Weights of a small image captioner.
Data: trained on rendered made-up planets, 195000 training examples.
Rows from block 5 of the image encoder of a small image captioner, named by matrix and row number. Rows with one number belong to one neuron. Each number is 500 + 50 x the weight over its row's rms, rounded and kept within 0 to 999. All counts start at 0. Numbers have three digits each.
After each neuron's rows are labels from the 100 images, of 14848, where the neuron reaches its largest size: "strongest on" is what is common among them. Only what is clearly more common there than usual is listed. The data: rendered made-up planets. In brackets: how many of the 100.
# gate: MLP gate (encoder.blocks.5.mlp.gate.weight, 256x96), inputs 0-95
# fc1: MLP up (encoder.blocks.5.mlp.fc1.weight, 256x96), inputs 0-95
# fc2: MLP down (encoder.blocks.5.mlp.fc2.weight, 96x256, transposed), outputs 0-95

gate.165:413461528506452417552508432494605485570489465565527469590527565527496457495470577487544603476505530583484443555558470518504412581431362544451549573478493515494520399471512519485540523479505466510493471480465522516490538506611526489414478496510490485467537460455571550497471445463468385596
fc1.165:515509552480444482486526453472486508491453511544531499533564568479487604604515553452521453505504594565523458579516541523603466445399423422408595582535488523488481421492546468520488462445493480499498503496469500495501423490534493432373500436481481469543482582466514593397499455477438410550
fc2.165:482477556479525444495450503501562539525481478504518488487512458454409464489484590562462509489399498525531536497461529445433445532450507391435538463609509450502590473478333535510547445405582486478516580517479523551488611529432490423500541444432466491499438514551471452474473403529543545490
strongest on: ocean world (100); full (58)

gate.136:417411545446500487541501492529484508533444488513310495510546533448554574570480497504522568472514517522485490631502542501523514574478554434340546487517540497509473429428540555469565454452516496486524510506467460526482521450605481494407503464462507461497582489524549611487448464526549498486
fc1.136:482432458590457451539471539535532462486513560550470490531521537524531550511529428448452451530440545562507476653570572460535551487447496415447571468484539543552390503498590538495523522476489444476437481575565448475529522441487484433401507485477424550492414500505540560363483454495490508448
fc2.136:440559548471492477449468585560536481500521408488448497424447531432447508532490488518455564492439545617483578637481515463500551537548513485472493469575558520554553493548421533475506442494474524523494542502464475503451566525519517399589535461490401421516544511532397443526456421518615492547
strongest on: ocean world (100)

gate.47:548607546482599572413496468478533475457502517512617502463563434477544520535503420525490506409458539479462515503452456521438509586478531495470502420545656521490575465499520525536528424418498440492542543420468494474574451572511494450442454561466546498545416493546461481539501501573595477487
fc1.47:495455513492562579458471508400568456511485584524391516546570506511556509540522423564500505456487535513424482628427534546517562596513554457542502496498556581520542492570553535555540438430460464440481499471471530490490545525530497380417486398413521450519516519553505473573431479520574513516
fc2.47:495556505403448519477460525455500464507490416464614502498531427459527427409590502450434431554467473455547460500531488482431496367484544458550432459464486468486469509494537538516486485665515449434482507494504458507506493460442488586455460474495489557469488486455585523467603597520462468408
strongest on: banded gas giant (57)

gate.115:428441568470473497436568443469485488605465491527414437461605544532523451572451517531560563488510516568485507497459501539590450481507487474471559532471523505518479488421429489552459527407475507500532495454526445507502458410579438528514453455493475471568495577377482520414555539596454376509
fc1.115:493506519546415439548478442528465461537531496551521521545592540537453493540529489495522463542487499605520419562575432511573491449468511403406590604502489521483464478482544540547498477428524441484497484530525495499541531483516471430430532461481454560560364512349576429419491481467483464540
fc2.115:458506553530491463456484467448615556430532434499514549519460477435474506495470425476492516562449472509594471501490554452496562434495519499471486391598614470493478543457457517581505441474552519466551510501486512577434600544507485455545444524437453536569508486458456425513502431553596581626
strongest on: crescent (49); banded gas giant (37); cloud-covered world (35)

gate.193:546598527552510547508478544520518515413624494544614584446420491479571538530521424455460553440573387468475578504578507409508434409493570476554531508448494521460469554513408422498503502549536512480432471520487478522504562496466519426409459569503549484471483546576499497474502465497505432488
fc1.193:515554505461535452445531530452409574482444502407534585542496487500494479499463434507483520489485455518471375460419535546426559546477546440533415359501591537478571476458447478488457480592541507520602518424462524508546547565542535564598519505489547486497517459559392457521485505528543548508
fc2.193:519519554591527504489446524518534505460606617507499506458463612513436566536495535522502496493502567524442557535499525584518498501506535544484540481580524452521472520470388482534527392346453541476508523485573506506497447550490509445563571503476456519543390528536443467529462390514611512469
strongest on: lava world (93); glowing rim (84); crescent (56)

gate.199:522614550533570525432498390481418494529444646498479459481524471613483525471529414549496494417476533524450446476544453445428563451512446424420511463552553455500466510486604567523558408558467455454485501483421491490546523492472542501414533545502463437487451454531516530518529511560444485492
fc1.199:466475534517403402422516499448461495573545517536407510589488490548498435575526369495450499521511421435504542429521491508512531470424469498469491432494592489504505486507620514498627561539555513526481488433486438476510496573575531479517481536512497505502543402430528575437548462496414451448
fc2.199:507556563491494421450521492515525560507484405528485524512500498469430479557511525460472484472484538615468357363493523467546539551549482436504526490514551414485606550458525494488458451537528503512499588467427553559411579535457531512472559534482397515488578493536489455407511454502544516608
strongest on: banded gas giant (32)

gate.31:609541523425548581564539550557446503552458544527507492524478474467562454474462446491525510535476404439485539398450544455442454577533546580581531485490515502451467486474387481510432435586458523547512504543491471552440531527485523528562475518459515497533425465498419383578506501581608535458
fc1.31:463424512507388463502446407468453463632535510456481404503524530576495487551544597468540556483538596503530491494507491494569444525479414538418461556553507541451482492533646546463448523442553460505479536497464471445443466490544463498499523460513437530489594487505511495411530432460482471610
fc2.31:545564534545433479548536533516446450429529455484485465524506484436534466551457525517614454534568432507473493549496500522489387492471534591504565532516383579420502457576537517419415505459427443580493504530483468523474493519451541630516553533522525417493470594465571572469491593487485489530
strongest on: lava world (99); crescent (76)

gate.162:462492487496543653431489476466449495560512574445418592486460459476406497547459384536505507454536527584508448513451570499437461556540480575471502503466481521515469517467525538491536460415502477474453496419564572527483581518511570411438549467464419520537449480463397502533447435473503594501
fc1.162:571536460473529647451467517503501546522494524471408404456526463491482635495465537564487467520476635541510393424542531561452525565532461540555511490506472531479551473517487610515481514417479493499584514445442545488567449491439575417531542484510512498549421465535506465462508564428516481530
fc2.162:494466393531458553540487537450502544441478505509567462421443445561522488441563490564483501573513504455590532493534555509469474453511451558493462459478608517541527498503579470481490518527567492467523492489434546442530456514559538510445529485490586520567457491408447516561522618575346522374
strongest on: cratered rock (55); banded gas giant (37)

gate.95:468511536491518495390474477481508470509469485573460542544605473536482594550493425528462529524501674555563464551526567473635495466484513417492569533488533583485519558516459584487429430518464439501492526433418500503494496447491515410430528410477469481567477573493509473451542506529511427502
fc1.95:441564517575492486459524387538505489569542563498522468515569515537521449490483490499419550503433461589480426552526417494504513513501580429425493459488528458513445476441544527559504561430485417465468476540488425473575465437553484475455528538544462573499476500344490383382479455472513472548
fc2.95:499476507560447509436471491526556515443463419534468436587463490417534448519530438511494499494464533459507484470423615460471506556451560441491532446567489411506532521476529522521512492568569463437578528503450540530470588479492480522619591499433425478606498455474523416534502476476644583514
strongest on: banded gas giant (45)

gate.224:444542536526413441469511528550559447583490514517399468475540583530469457558483417534612576593544597509479414553507449522566515546483497445475552581508493475512611455437518591487460505471523504474452505457478527501444476485566452522483510480406506488580546512417471536451512531595442475563
fc1.224:506434583594420561566511417537480477475494537548452455536538547561455473514469503563565506547472580554528434562562433509612488404467445472526588556497479540473478501458563575486416545395488466475451471556466428520465440425497491453455525487533447552521521582524490469404474497495440445524
fc2.224:555568472543398473482527543487570568526520509488529464501490488422442408510487496476422484532479600500505553494456488441545544520411447496529496491556626464527570529442392551549527471472552475437513510528511547557518611497474453537575547456458422451565486489485547459500407428504583605475
strongest on: glowing rim (95); lava world (76)

gate.100:560555457451519523571522537520495520460559388525500500503469477533616468372505544493454541517456414537489493527470527481367453604505584560577484428487524505466516541493472481505424479579509505449526450509537521476442523554490486537595468567502532472470436435528568487598494490522632487443
fc1.100:513489473468417425499442493609483391568535537500459459557544494534410437535476572439549489450510496487470485526532376515576383565461475422424535523460456488491402513471571514524575538396491507509475529468465411456510498487533465549475517511539524536507480489494569520404519512463457440608
fc2.100:457461496490471520512516498448416450511499468497519508454438509506566518475495524534517553551555367472419426510562526506581415446587453488522439561484391501377474525519573391436487485498423522509521423515504484470439498437464493635501451528509463514462506503490531556525501637502468492580
strongest on: lava world (98); crescent (95)

gate.207:538582482479616548416461474413531546468495525478387575501505529443475507494509398543487483433528503514542454539464566518354523566496532529496444363525530542473522477504551500454477451454521479494546511443523522514460535559572523420491526509443487503559461378528436516608431465516537536497
fc1.207:539501456513569642485480474522536542539419531477477476462564526534433523457494488592523455519477597600513406540449488604394542547558471538402531442521506517586534479498545557523480469485471386506542458513486536489526516481482487402504551503475467567519528498552477442552446569391548492546
fc2.207:431483447439473553495563510422494496516438492451565502501459424530485442473552466529455526528523457473553472456533513457572461506478489461574434445471542518455511520502510565431540559687515523471537475505477473499478519486503471609502522491450562496472622560504550556555593611506387477417
strongest on: cratered rock (49); banded gas giant (45)

gate.43:442534653460496529492459506397370589508407367522494419515493434492568470499520566457526485510510539575515396590504439489536422537478549504507486505499383547524530519487480470468425468566480470465483549465531474485477514527492524505436458525485503512499510521556498480560428425541594531524
fc1.43:484491592455534538544489521352409446461479510519517473502503539472516422525497386483594604487526419552447508565435513483432479484460446525531452486506669539485563492478530408486503482460486502527523536472435473523487500506568484495454420574453493476495481455499446514556478469646482508513
fc2.43:601480473404567487512573481590537491519454537497476479516565491541544435435463560464432531452509469424549580472473462545467474472456490524547427537389507535528493472491480498474542539466485477532485464539612544472572451464536573513419484595525626483492474503478474530479540573485431494343
strongest on: half lit (58); cloud-covered world (43)

gate.170:573508500412552582491476533594492608458537440507392532462517482462577567477488565484496527570541576519445388506486544575508515600490418459549562472509527499477525487497507518476396457484522445489613525455552541469537493529558491450552492457421529482475450402565512528583452550450517524516
fc1.170:437387556541423377500453487588547478485560503535583463433516506456569489478517512511454474525447532395479571489556473500584472415574558495431507491546433458454509570511473504499510580551510537470424504536522471487481467404437524453565579505507526442527585523454546447432515488449534488405
fc2.170:492558553546480408435491510522553514525526428515484517480488598470426477519444511465484487435522613575509471505464502502519552614457491422475484452587489439533506437449427457492519426562493516484529537445445515495517555490480493485516509487522427463590521450628498440498456395496585570640
strongest on: crescent (70); cloud-covered world (40); banded gas giant (39)

gate.221:493545558597334525496600443421586508494521518527476434454504542395466434491443430488538491466516458522518447408481417451551555439477502436515593519492509496511491407478565441476472517407536540448512464521435446512528529477519499560544493524499484546508547594506543488531416526502406503479
fc1.221:489460508491609575539430565508537571518422474475649444448486417558499511427556538517485566469482497446572544530535468562500503489550525526455422473557537509469452528502424490492422446500572451506517506479547488489393607503399466446528511523490465515480462376471471487526511488480574600514
fc2.221:481485475515559466539461481523455494486512548516532484386494576578495627490472588541580526564494464503566579588511550553493434471508471562438462474533446597505431433523552431484410503463517566553523461468439482464479417548479507418452477581536542459503551556534451548519554480544407424523
strongest on: desert world (84); full (53)

gate.1:529538491579425441468491420570528404562444557510528515535524520504460439574453441552538505501492470504543564379517451420524432387564426528364516537485508469463568425462507467535551545471527456578544500458498542508602449512524499480522520533489538476501497555462534464446585536561416513449
fc1.1:525547467461462471493452564610515489540513522446408573552511430459443475509430535433510454456508570455460450473526471503485476524431502423606495502437500567429418488521523601499568560541432479479489506416607393510540535470420496561438556420573464475558510482501432512487538476531422507519
fc2.1:582577537513556547436466445518473454543515467393557457510465523424480469541490444383494499373532513410622493475420478514484446582438499445442507426502570547447456474445458485543595475503500513525511530474532475519617491566519455589523516464521492511570480507495498458486592499475557553466
strongest on: desert world (91)

gate.72:551595546603416391586530413589591503479557570445512462443467503405474457469549447457517542529481452466480598436428515517525536467548538559503555477464482450510457490454479563452524475599536449560510516493497529511486496575544503505573488537475512528528468405528549430470484447494399445512
fc1.72:441476533372533575434457513502541546568471526468382539505564435466500420475509511443522478547497573503563432489533492501638437608535492566459581470469485530477428558492527523457472509459510562461486529436539514531489518429476564418522495499485526518489642555468552562526474491558457548451
fc2.72:459495502544457516502509446474536521536493468468583475445493492521491436469458506552471512456534477468498447562433486476557467596485448516483441511502483452513588476408534469449442369636545466550538575518491492464522461505588498512543569531376582541474573448496525403542535478608425561434
strongest on: lava world (73)

gate.198:460509510487591533390513466594474539534444507470606486491550415546504570488477521496498535548567594552511527465515581525642472448490532484478518436430548496488600487497368567480443463498429405483527461485483572455469516456506430438479464506519418440558420461490477512483492546496487545476
fc1.198:542576483409614607492492555464365457505504405462588449498508532531442559542478494477603547531448528531531623529482527517564536523508453492514515456500616437488508480437487505502440517429415487535471462553402504524484471506501504528452506464567479433472450544529407516447532466470557531520
fc2.198:471470522463423558475516473601492482427515418579555548557448495474591518477565446510416406575545451466537495456557562508471528473541616527475488491517472446532436465551537535461463543512446507431556452546524528553434536444476565483449495511548445500524449518369455580556515593444497430476
strongest on: crescent (71); cratered rock (54)

gate.242:433502497557557620453482481467450495498492540495434464455586489511408451538493427571539432486437508534520483637466460519565515579495536560387528467513444515521508492492574507468545470380509484450516522469608497461483457477506482502343453547458511576538530582485506493507473510530440557487
fc1.242:433349509476417501517442431571517502521589497488475344508517474417525491540484586434509549534522553569487435512548451490591411612434483499576564529504443472439463564487516594533482497439547517448481509491545466558474503463529524580497512478479517492483451505438560471443472496511556531503
fc2.242:510523419480507548574542512515532414504552585528495505461507573451561532540537491499556487477471569455453540472489555558435556453564488500532528497498620537513487495505405493645481477326551441479504370485551547504560516490549463505546499465479541478564471458500576501501411550515556459476
strongest on: half lit (58); banded gas giant (52)

gate.226:483511492481562567411503457500476574480522533508440478447509490425493584529468522497538496479555555612387405537453498538467509582501492431529537438587553575530551526446421472450519430452485403525505495445452467474462580555548475506448396440426521487541479442599552543555481520423509495510
fc1.226:528574537497587602514434488374493581461491558600588461560538538522512589494470550524519532428486554618510392572484503488526462491429455486537532494534495553520495465509544427477413438462529481519550557473460531483500523564456507426492444451479547505464393490543497492533393482481436486536
fc2.226:473515433420534520518441506530498515531468422542441455544472479467513427448555478542483423578429397474575558538505506466437516439433495573496549507409530545474570560530525563504534556596544513512506394598568490480549448479484515442440482515445513533452472535407471537513593585498440483412
strongest on: crescent (56)

gate.16:392457555478390432520532487510581392472561448560496534492505637446510526548468522526590512465525484577520474523508452539530610531505464541434499528517551467427505456523459420529453498499486513486524512548425401520521383438531433569475561501469470480585484463443461498492514499502480399541
fc1.16:509476577473410489523526445517485411496534436502487521495534528512446412527456565527562490513551549580489459525541361505585399453448470453476543609486407564493481366508483457499514591500497504555475526499401465536486425464530437570458480457567494494531427559478477520462495496518444423530
fc2.16:553502485506489410411513546466543500551407532489565486445536460541442567498525504441471469517428511454548555504497544495472585478565494440425491458572604450578377520474385545594533489497577490494522536490484538532498599528490460466531532433436502495541451498507535459516494430470602603443
strongest on: ocean world (100)

gate.249:492589578564517533415564444409468517574551506523580501549580493524468404513459365522432593466496514414541456429535494496561438447475511522472513565507536523509555471503466491528515541419533430538519537516519526473566452572565477371533471524487558510547491503416492413557482544540536518494
fc1.249:596447512567531456557499562426464431464503551525576451432397567512586475506524457434481514424548468409487543503497467483463520392556559530441427535546504446483426529532438386454435467608464594439501549495556450469433519511497510568527489581468482462505534473503510545453527508473487455497
fc2.249:547515528527491438515487526536497465541543591510469523398487599453421514509471570514561515521557523590479597521520463572472490486478527524549524578511467523499458504522416433501473468524326590475430524426495478518527424488522473477497518527590464501453521564648441526469510415453493447527
strongest on: desert world (57); lava world (42)

gate.42:458488532510620616446533507452459542500518555461468481510524463492460473469514423525451465471534515554522486598460581517410564531476472480476535425495617569562557486530542494489504431414487401572499538442616533528447573528534541482418465416449450464519502507477491532547410515502455562444
fc1.42:546519473498580623515519521527486543513432564508478407467540494535476466495539594598441477551442639568493405500463464586456543516510481517478561477500477566574586482565576577539481499450429426524521522491531556487548509501434534458505556436465472498464490576545514406564459557437502490500
fc2.42:442538424514534551563516501428482444503483567517571479539479450516533494458620482494491484476539398441555494417461541495511446447519443462561483432525618539547534579469485461532514598547568480475509465434476457487519407457520493488552519505453564532502517541397461525523465649532394461473
strongest on: cratered rock (47); banded gas giant (36)

gate.171:547461448519473439437471466625610499495556475544455528512520405535538499467485543502431542463505466487494498415552481498510466544514561545531569558454414520511494497504403623483509446423521544501422483464624534491427639493477574438528567516492508481545441532497500447500531551443428528478
fc1.171:605528569513503482485582527495537602567504371473545491477489455529588441473488539446437476469459467484466567409483489502528433598528535550539386497445431550555521476533556587515522484433472419537429461484526434511437520496503474487525487500569491468563516558628565470545490475514544551535
fc2.171:417482411590558554460465502492566572446481514510488595491497493585532571471437426530506478551514526464533522419532531394511552421545462526494458484585520499523558537531584516435411508487536445462541550503500540520493588568525483426529478488505390545467581536557438492504507515534414567599
strongest on: cloud-covered world (54); banded gas giant (42)

gate.158:624507408524541627451538464559477531530500486535355461489545519495584475550485524505495414486513571507504463509506575570495588518548580458492465380447511428511623517452544506456542522449524427488568497507540518444467493471560477473553496493498538533534547541490507440513386543519506541471
fc1.158:497499428466556516537405469391425435505423506479514536458491579433469485449499480487547532486525487499423570593419516393424479573451479544398454505517563561527590488470477506434475508448518463545587474473459539538505502549535487402472468482519494491475518420583439546494495487554614559545
fc2.158:551468437386488540507467499552539466588477500450457458559506422545485519468540561527472483527533515525525529523486485560526477456487445536529507491401471557604423491554607484480509568661575510490417480498461455480541430454530541528505476573488597475539587502480521531510529591482396475427
strongest on: cracked ice world (52)

gate.181:697536454481527509595518555546489470461539435501455487484433523461622483448480522471438541511523485433457501478392557529451517559544603550574435428493536497457505543482476427498434443550514479459556489529481548494510528553563530558523519519480523473458481503526527499565424533491601571429
fc1.181:531498458491495501500544547508479552423540465515605486494481506540548478500522417551476462540439427343547612433527507525438555447500581520584492500555508451477478550529433408492494484603445544534498425545525491516494509461480526555600473536493545501480507551380484478566517489532525496358
fc2.181:416528539504563445450506516514519567538500527510490532525488482428423495586491527446496475476387523511509512394512493427630535525470423460445576461529557438535570499555369576509581495500555489490570576522483550529515644527498547496482486454543508490560472470560440507475488418471567539514
strongest on: crescent (82); glowing rim (82); lava world (76)

gate.120:606505470419536491515488519565411575545519456518475509514445402470556412446542554478430597537492482470509573426448564595443488534466655545551421394504541486480501549514449463518464502559541499463541500495563519482558499498531487563582508537501519478474522424491497494562442558499578529450
fc1.120:508554498529554512521511516480505620417489475491525525480504544470579487422530491565527514474455419432562547545429548551430561455487620532551441466562503462495500538498416375533430414610478520461542487546560549487505466511489503450581446578429528508474514491532486416606499495538547480438
fc2.120:474504527403545489500475511518569536462502526476516558595496543424395496622467467474491479474428530571519457515435481443450631463423509467443588458532546464526542466498370592545500519434497468525572521519493566510515585553480529522426465448533481458479427490566470470502484422456559555467
strongest on: crescent (82); lava world (73); glowing rim (67)

gate.202:459372546536517457572458598504547398531449508472610589462505477486548481483588402459465449491383483454563529486444492473488548435510540475491465529526496529450452571472547446523531466476532469506548495545531463476508485499456443549448471512471561532530375518383453534421478505493580546458
fc1.202:558605444466481534594511444473530434543532445528409507525525548467529533501472537552491470526557467653515466603540480517465442531430463524537557482476578509520524452523504426517428540567455438556506506415424518549506514522602513467426529474525515449436483534601478535552451511551540469607
fc2.202:566543554478433503407402468490522510577541440478522447506491474528537542404519473483519516433565580459610465508490448556541471570523508423490461457536504424541516432502604502505496508617512515528506534446426440454550476513547441458548500573502452528579602439540551443416579507524541505543
strongest on: banded gas giant (60)

gate.139:478595510459523583540528480451535397478500544471441566500531510492471561478461460599590519506426527613470449519487414509549500530528463452505514484538579523472529460464586474553499451406503431556546523509376448476564441551551447392446498522512532529526453460487487435568477457525580449562
fc1.139:457434446546438405512418489550489561442530446539565485495438544453567464503507534379479442488474391403503583504503528514455618513482487545462456480528501477483490552541526445479482507572538570475470497516550493484443484505537524680559520521526532449412574534453455573490528508494459494439
fc2.139:510471467519550404507510511537449439500531459508412537520448575531490532502493675496500577409559522499544526493515455578455440577460551538488515524527471532534488504527541416470381460536401547532431463458493484475497451523529493370437567581547460487523529542588525538457469445517502444545
strongest on: cratered rock (63); half lit (61)

gate.114:514539458544475486517458475540512481481481525479430461531578494551452439499502464608550440536430528497531481435469475500396516541540511575378558525561502434493524434574609494490538562346544436433520460515546532470500391553514493459529541476477459501472565473633541542495464507523489511575
fc1.114:496453579440467455542511482483448425524451480505512435487499462467491489498543603397515588500500481532433545578573421432589377533513583506469518644479439502459448483462458502510510502483486549486427526465567422550416493468487481546462439503503447516466474520423518522424569454525584437523
fc2.114:552471574550548490497431484493480449517510618492551469435531539484438589489500567478541555480520497486469494591528489575402508474556634435438523541544417491512432472524470412505495487370495538504515457517550473461557439552485463425532485452532503441479431478569456514457488474451643497475
strongest on: cracked ice world (67); half lit (51)

gate.7:453553563529428387575484515474531481486468444489581534436438519461497391475474501483548528448541412436445430490462458475454551537431509468520554516538425480437473435484550456511442535554511578503512469531381453518544542545573495602547414576507585458445527465519534537511536497533492570581
fc1.7:459522477577449455470516497523546503402583465498446534428392576456505531475489443447567480496541497560471566487480548400516526506438512459492534520569454496467545476580546388498510487573490514508544480575411488496556492510451509463422469466381586399436549473618499555482495521427518472485
fc2.7:475502505543558509489467421495503515468503459560532420487477548454536552495531418506602500517570499413478463431465484478492461530518568463451496442602593422438535520476603445469521498690546493482573452499395511518459512580471465492573528446400488504524521483554518440513528496479516497579
strongest on: banded gas giant (39); cloud-covered world (34)

gate.192:497599569556514496460488506407470488526498563521542540539516541507506440528455400555524563517485432494467487490439443503457440501453517483463526431448576569513525490469465453569593457377518464546555519455522481497535483528560511425441457501512496484535396516394481512523472493641652536512
fc1.192:440477576574467433564522501504557522393501522557594539422417595444537489563527461432556501479525372454449525431523467446495500473490504565455496587555474464430419504462383404457444518434558581507548544474495494488457521503507510565570521527499482505513486455509518535494525464450410508549
fc2.192:498439535496513437510519520485464524481518485503441519450539533482382545510447609509527466493518517696480523506570509428542515470461534485515547538579468564472479469525367543495470511409447545486434541509521444529476520539456502496492518473549431545459521618528454519454482399441548481620
strongest on: desert world (97)

gate.69:560515493453600515472476532468460493470486469492588479535402449477560576523530519510372556511518518517467570473473611443429425503514571566569419507541455598509475519568384507452526443614509526538493512428502516456477623520482496435580451533472549464450492510535490479502545451472524485477
fc1.69:494444544502348464510522435601532489510542489508484498512493525577502438538443592488574506538497495520523414493496456597596492495501470444558536573434423497480477510467547480557509540421512511482475491507487514451486395418475481520481566426490421552510520651395563511468477546548473509434
fc2.69:398443547483541515576460482463447471533497473509415479404510546491486551465486551571541492531531463644388474501590534492489440428507444501482529522545470546423494488542489457438476447561432539484553468499522420496490520541433533488447482517617533493413584515513436572441586505480454428551
strongest on: lava world (84); crescent (54)

gate.102:588542472429599582510479511482442586447551517475677434482516476447608507478579543499395557515522482473515494479496579506378489481480537552486430433492506497487594515503421504495482478591552472484548481446573515516506538566490527511471528486482487457517454441536461462570469541457545572493
fc1.102:563530443436577506478512570465475515472506510499690447431485469466602523486544583514376569456528498406532558494521533560328483483487573503485447497514502532491537493510427493467491457582497495490528505431583517536484561469513483509477550515513502435527439416467501482520533531498557562499
fc2.102:564514489507401505442520538537574515507503423507517493567519447444475406519487445473417531421503558475442433458434494424576549597453443447539497469496546440497548498501411541536514434487483418427538554491440553524565643542510487516495443426455486474521486444506546456548523462535599574464
strongest on: lava world (99); crescent (89)

gate.205:496442551542423334564490476597636464526510438469522457471457498533521413494527520515477483531484420458496604493458505490519528490515548545532502530498556431449389486483478476515516486507463534486540462490520430478454518476562530586496578560449486462519542563417532478449614516531467409420
fc1.205:441471525432438382512453520540521431567493477480501467475551475503441400532528521472541476555529478432570604478477478502544527448524377582505453570460504442499386524495537506528475600550461530500462451448509449515501410510512490624492510518535494482483568539382449522506589494498402501503
fc2.205:533491402412461567534472531440448507593453514471445548566534394533550426472568480552473424600538427498584505488490443498508462473452435543583469543475576503452537523529511561489530491604564472516475450498500516539482513462534500577523442465468498539433551439396562521467589525544472523409
strongest on: half lit (57); cratered rock (40); banded gas giant (40)

gate.255:454538554584367475425487440475509516581519489527450543559570485536546468528522444498535535481536479544552515483449414570600505527518614479427444494519485527460546523464508509538502569380514444469518477409468536515538475438545504521547528441521452527619511468407478417427443518584526488528
fc1.255:527518484485540477499507523471479552418476529449592545419451550420570521481552485516513508418525447404510611490436534432332531535457539564491461475566498465497533484563411458509504536618449580533496499530506484522494504581473512573500414507488497432495588470546435540605521478490489513493
fc2.255:481466469420577494592533485532514493506501610484520474475523611494514588484527573469512500470503505605409564482561461493486557503481566467517523591518456562517456469533500462429486570549405552496404449543572440448483462491498506540425466498595528416413501530540441538475573497441462408527
strongest on: cloud-covered world (53); banded gas giant (33)

gate.73:491415403532467524484449477595536455511499543507398452499565518545440412506528497507528420451486609524515454562547433548555510531534474485416508543559398497553581463504559530444537510399488449435476504484448536491458458512548492496467547470451492505524621567489502496521472559536393531610
fc1.73:564573479502581516511550529437460504509414556460570492455543466522511458424462474570430557509538473465519515424385483534407613415477563549522431406536531487486541517463488513498463494628468482547561488449497534520592482482495499502565506524524564521551481450560475418522477553550609542445
fc2.73:499482508473481471537528499414457483584452474463447506494498445550515493490522545518497538474531476484523469459504425491510482509487511486597431587477480531505516532501622442439475543713558562450432503487352490497493568528527523564550487503466512500464631465552550513536488534498386507554
strongest on: ocean world (100); gibbous (51)

gate.29:574548468464582588461491500536524464498416619482403550489581540437534492507492419618545503510516574554486457528476470510426613561530522485472482451469517501512528529467465522500477433564530452526578511418502514448462526495523521350465496487432470458571470437528536444610471477549496468498
fc1.29:476485529560479384607505476540520500522578452473565453452484496504448400463551509504536508495556389468514549368489474412553429477516430483571515552492510418465490514503560419547451576510552585500509523469526418549566532508550450581511514574537575503513541461465469515400537544526462497459
fc2.29:490595573612536461519489465525510517443531538593374511495526605507471559520485513542497490488503560525466471550505478540456504580489516457432571473588517491539589515507455565530434435368488466553506508460430474515510458518523483391517609476507444445548496527514449442472431434490577525568
strongest on: banded gas giant (37)

gate.152:507550440508483497590513562568489618441542454497400543471441494468570585423462501521516463566498503481487517472487558521461598508510571552539500370525527460482506561531423465475397486581554471504568480560536544474461560571516465523548524552499531525417486518544488472565432500517554562380
fc1.152:515523516505467521432481487499487426554416555523597502541557517511397488566525505487493519470507484579579482529482468501562517503440416503412515547499508540511470393517566504504589559412529471557437508440428435473517427494476470534409434411534461474579515491471475536449581547457397455615
fc2.152:468504455568442477517582467527506525501499463499470431496483544538575589494520529472583478504561559442498533483540424520562426552507542506572454575473434531537454391466611490446396581510480520565450423519465455455509468485458504529586600533527510473478456515555552569529466607488395452483
strongest on: glowing rim (77); crescent (62); desert world (33)

gate.132:531494523556412444553563457551503560478464414535492511583447487517599541503450496423436574532562481465438561527514522468577418444444582470554463535452405474531499560440401567496538544482549509535453494462481505537525562483449580490584460440486558519463516494483574479456511531484385426558
fc1.132:515488531427371495541536504532511483555528503442405503543504467538506515516431599535523602532534511540492527463454491544638346444480492495519462530425494522514465483413517492561548504577452487437523524454500432513536526427506473658545475426548497503518497541394436489498489513527464482506
fc2.132:458542473400470608496482470479576513494510463436553526460457421509436398443571489506482441482546518450507431479529470484560504542491460485480502491480544494491594492514551555345532444667533454473463522554428485454528463510553471535505478557511490464547591487559530484485628521529467451532
strongest on: cracked ice world (75); half lit (52)